config.yaml
model: "sound classifier"
train_examples: 78125
input: "log_mel"
arch: "convnext_v2"
mlp_ratio: 2.67
patch_size: [4, 4]
optimizer: "muon"
learning_rate: 0.024
weight_decay: 0.04
Rows from block 3 of a small sound classifier, named by matrix and row number. Rows with one number belong to one neuron. Each number is 128 + 32 x the weight over its row's rms, rounded and kept within 0 to 255. All counts start at 0. Numbers have three digits each.
After each neuron's rows are labels from the 100 clips, of 14848, where the neuron reaches its largest size: "responds to" is what is common among them; "band" is the frequency band that holds the peak. Only what is clearly more common there than usual is listed. The data: simulated modem signals in the audio band.
# gate: MLP gate (model.blocks.3.mlp.gate.weight, 416x160), inputs 80-159
# fc1: MLP up (model.blocks.3.mlp.fc1.weight, 416x160), inputs 80-159
# fc2: MLP down (model.blocks.3.mlp.fc2.weight, 160x416, transposed), outputs 80-159

gate.412:156126102079173143114176124111127114106121138183150105180185154160149110097061129110101127127197164143175139111095142113147110106129111133075140131114145149117109158070060060139149109154141149133127132143151110121156134168103120092134096140
fc1.412:113133128103173122175142155135163063107155167116114106125148182123074165094142165151090135168108062147133125110097151131152092117101048125114153116071143095126106120152145133132081189076061143144141137113166079098085125110085117144126075109
fc2.412:107095134125097112126089120119111139104120093159143123131169145098135111143072067168112139155108167191096106128150118079120080098108105129148076129114194130092071101149150136115117131132138160141129169139107152163095100148124146118119134162
responds to: carrier: 1.5 to 2.5 kHz; chirp spread spectrum; FM speech
band: 2000 to 4000 Hz

gate.143:137091087147150089120184129118068138106098066085142230154113144076168169113102160144184136142118067146125104131107102130145161137098126123058122129101086133135145169141179146142133130107105092136157164160149076124128169101119211121113127139
fc1.143:098117137154103121076136067120148094099115129100161163156128124062103143098128155130121170086119101114095112140112153128117174147075086124114091134122165200161164109164163085144131079166152133110122164113123205068129133147126149122176185099
fc2.143:113107130140149166102056103107115134141127125145146145185115103097146104111166159089148127129168155102136125094099140128144168112140117146114091197066065193108109114047224141136148141118115107051058136116142144108123095139052108155137151102
responds to: OFDM; 100 baud
band: 2000 to 4000 Hz

gate.300:188129130153168162119115166116102105168094145138183141156071177149113113117157113126115161091096125072151148174092107067129125140135151116101164150169094158118164096068238168113161109133137137137091127127139130092096098099046137179121143123
fc1.300:145104118070135151100149101141155112114082144138168125110096122123133141040134142185150120134108086100057134138114128133142082132117089142063169139150113123185096105175167107129103121143072097155137121092141112110116142107140121081168123142
fc2.300:157093139151110104136141166155095164095173157126157148205215086091108194145130066092168139119113113156180098194143129025099130103088139135074192089140092148129096157111124136057071130130155099120114092126146159134144096095086086145185134158
responds to: OFDM
band: 4000 to 8000 Hz

gate.311:137126168136108120134101119162108189136112114082129154125129134157107100144162179153161158055109170082132125145128151170113164159121078129140151080112127198100172180120180077127098155171132119201145156108131090159125123054169130099115148139
fc1.311:136165106116143064115102091129176136089082111133059127130161131173111130124112096163132116163129150192097171138111164075161137158167125124096110084125143148119141097140075122123127108096153151115105034174122202139096101067114079144133167148
fc2.311:166146036129177115133174148169132155074088110191124145079093087083152157187109135150149164106120108153167104141159059113125155133158110178131120099144158115108113113109073129124086174161098140089127116122043134171135094121088169094110153114
responds to: OFDM; 800 baud
band: 2000 to 4000 Hz

gate.209:152137071169113081070081114163128085151116132184164127157124197075150120126097134145178108091067098135106158148117126114143094122115109158141086153119116164123178140124103112141162106103108173083101102131088155083084078147083082130062156147
fc1.209:101154146076077116074182157190145131138133135139130113158162143189158127097091151129065182085129185115120156124103149134131137101120089121119084142100118078152072162117068096140133124107153124074165140098145075155116097116113134166180107151
fc2.209:133148093101138121157167083166171175100146105122135125212123121158141160201157138081106114044132099103128154137071164135107146083155106121112083146110156156164178149090129139203132155118100101170101115195176152107145155145168087122161129154
responds to: carrier: 1.5 to 2.5 kHz; 800 baud; OFDM
band: 2000 to 4000 Hz

gate.67:143165114123203099115112148122145122116116116190146124074116127148111133147113162174162083147108136151123119139108145103102162130117179096141180101155142137054216136160104183078130074158127142120103198135108094157057168094122152087149163144
fc1.67:112122154157065142123138120163124150131202110100145095122155081072177146153144099114108191150108068121181143121168169116099123085150125149124085173128134184112125164145140050105128167108100080191172110144147153113155107136104076168100125128
fc2.67:091111133134104159095161095156114124178148125032137123025116134145119055066164145084112152119151123162085089080126094021079127145136139165096103106087099130073089177141060177089145149158169122172094089140136126134112161133166163166097104121
responds to: carrier: 2.5 to 3.5 kHz
band: 4000 to 8000 Hz

gate.113:129145134132110157115100127162156098089115113200166131104142077139139104100158100126095117145143136175136118140076164070069103119122093099109132119145161080132141136132067138148133108052204147106072160164089129126148073093135135185127123107
fc1.113:116153166098110144179119116119170127075110086139148143136117123130170085115158150149127157112113099110104139217165163125132164104140109104119121115053108095120146121158144108149150138091154106198091172091130172122180130151103099129089156103
fc2.113:099129190140130165100063127090128155104133122109118083149115178125167161142116109170076085104116136103136169103108124167124162090122166158180179128155134046130130140160109113188139134123111114082171182172197073110161181114125148132114140132
responds to: OFDM; 100 baud
band: 2000 to 4000 Hz

gate.176:121112184161114126104143115090146144068132092116113141067137088143130095168133154107050142112133142216195112129128180091157173081070153133153152111161169157119104123126106136127115162051111130100135180127151124116115125086105164111074043145
fc1.176:178160142078129127104103135117129167093114135158053111141148131079154105177154096088132108044151141075095167138079144175128144154165102159108135137102091102173185158105210149133090108161152133142095162164247153131152145094129150119127134133
fc2.176:089095157114130139137149126126139032185116172112133146095122222174159087154142126138110116089099108104100154085093085180121154167084183115097209122138146051122105098114165133098127080193108116134111112173204116127135154074115079103116104159
responds to: OFDM
band: 2000 to 4000 Hz

gate.256:185108090179097099178135183092137131125158073107100134136149105109168088147124113179084183142138132125147144171163155093071133127112148097113109154102179126123142110141174118102158183153097130162169151097124087106077148093105171124185112072
fc1.256:172105153152115110071149109078119119139053135152167102209113120179103088109069076083103134165144115195117132109099135084083161097115139104133123118080147114125119111133141132136096156052106116097102142193133095114163122128104134117078133092
fc2.256:114170164144098084097140167183162126156153117162129055141099129116184172157075131119131119117174112171108060124160162115097101174176143124149149111091101092150148031112197090109114143179126108116140190172105124138137123165103157066080132138
responds to: OFDM
band: 2000 to 4000 Hz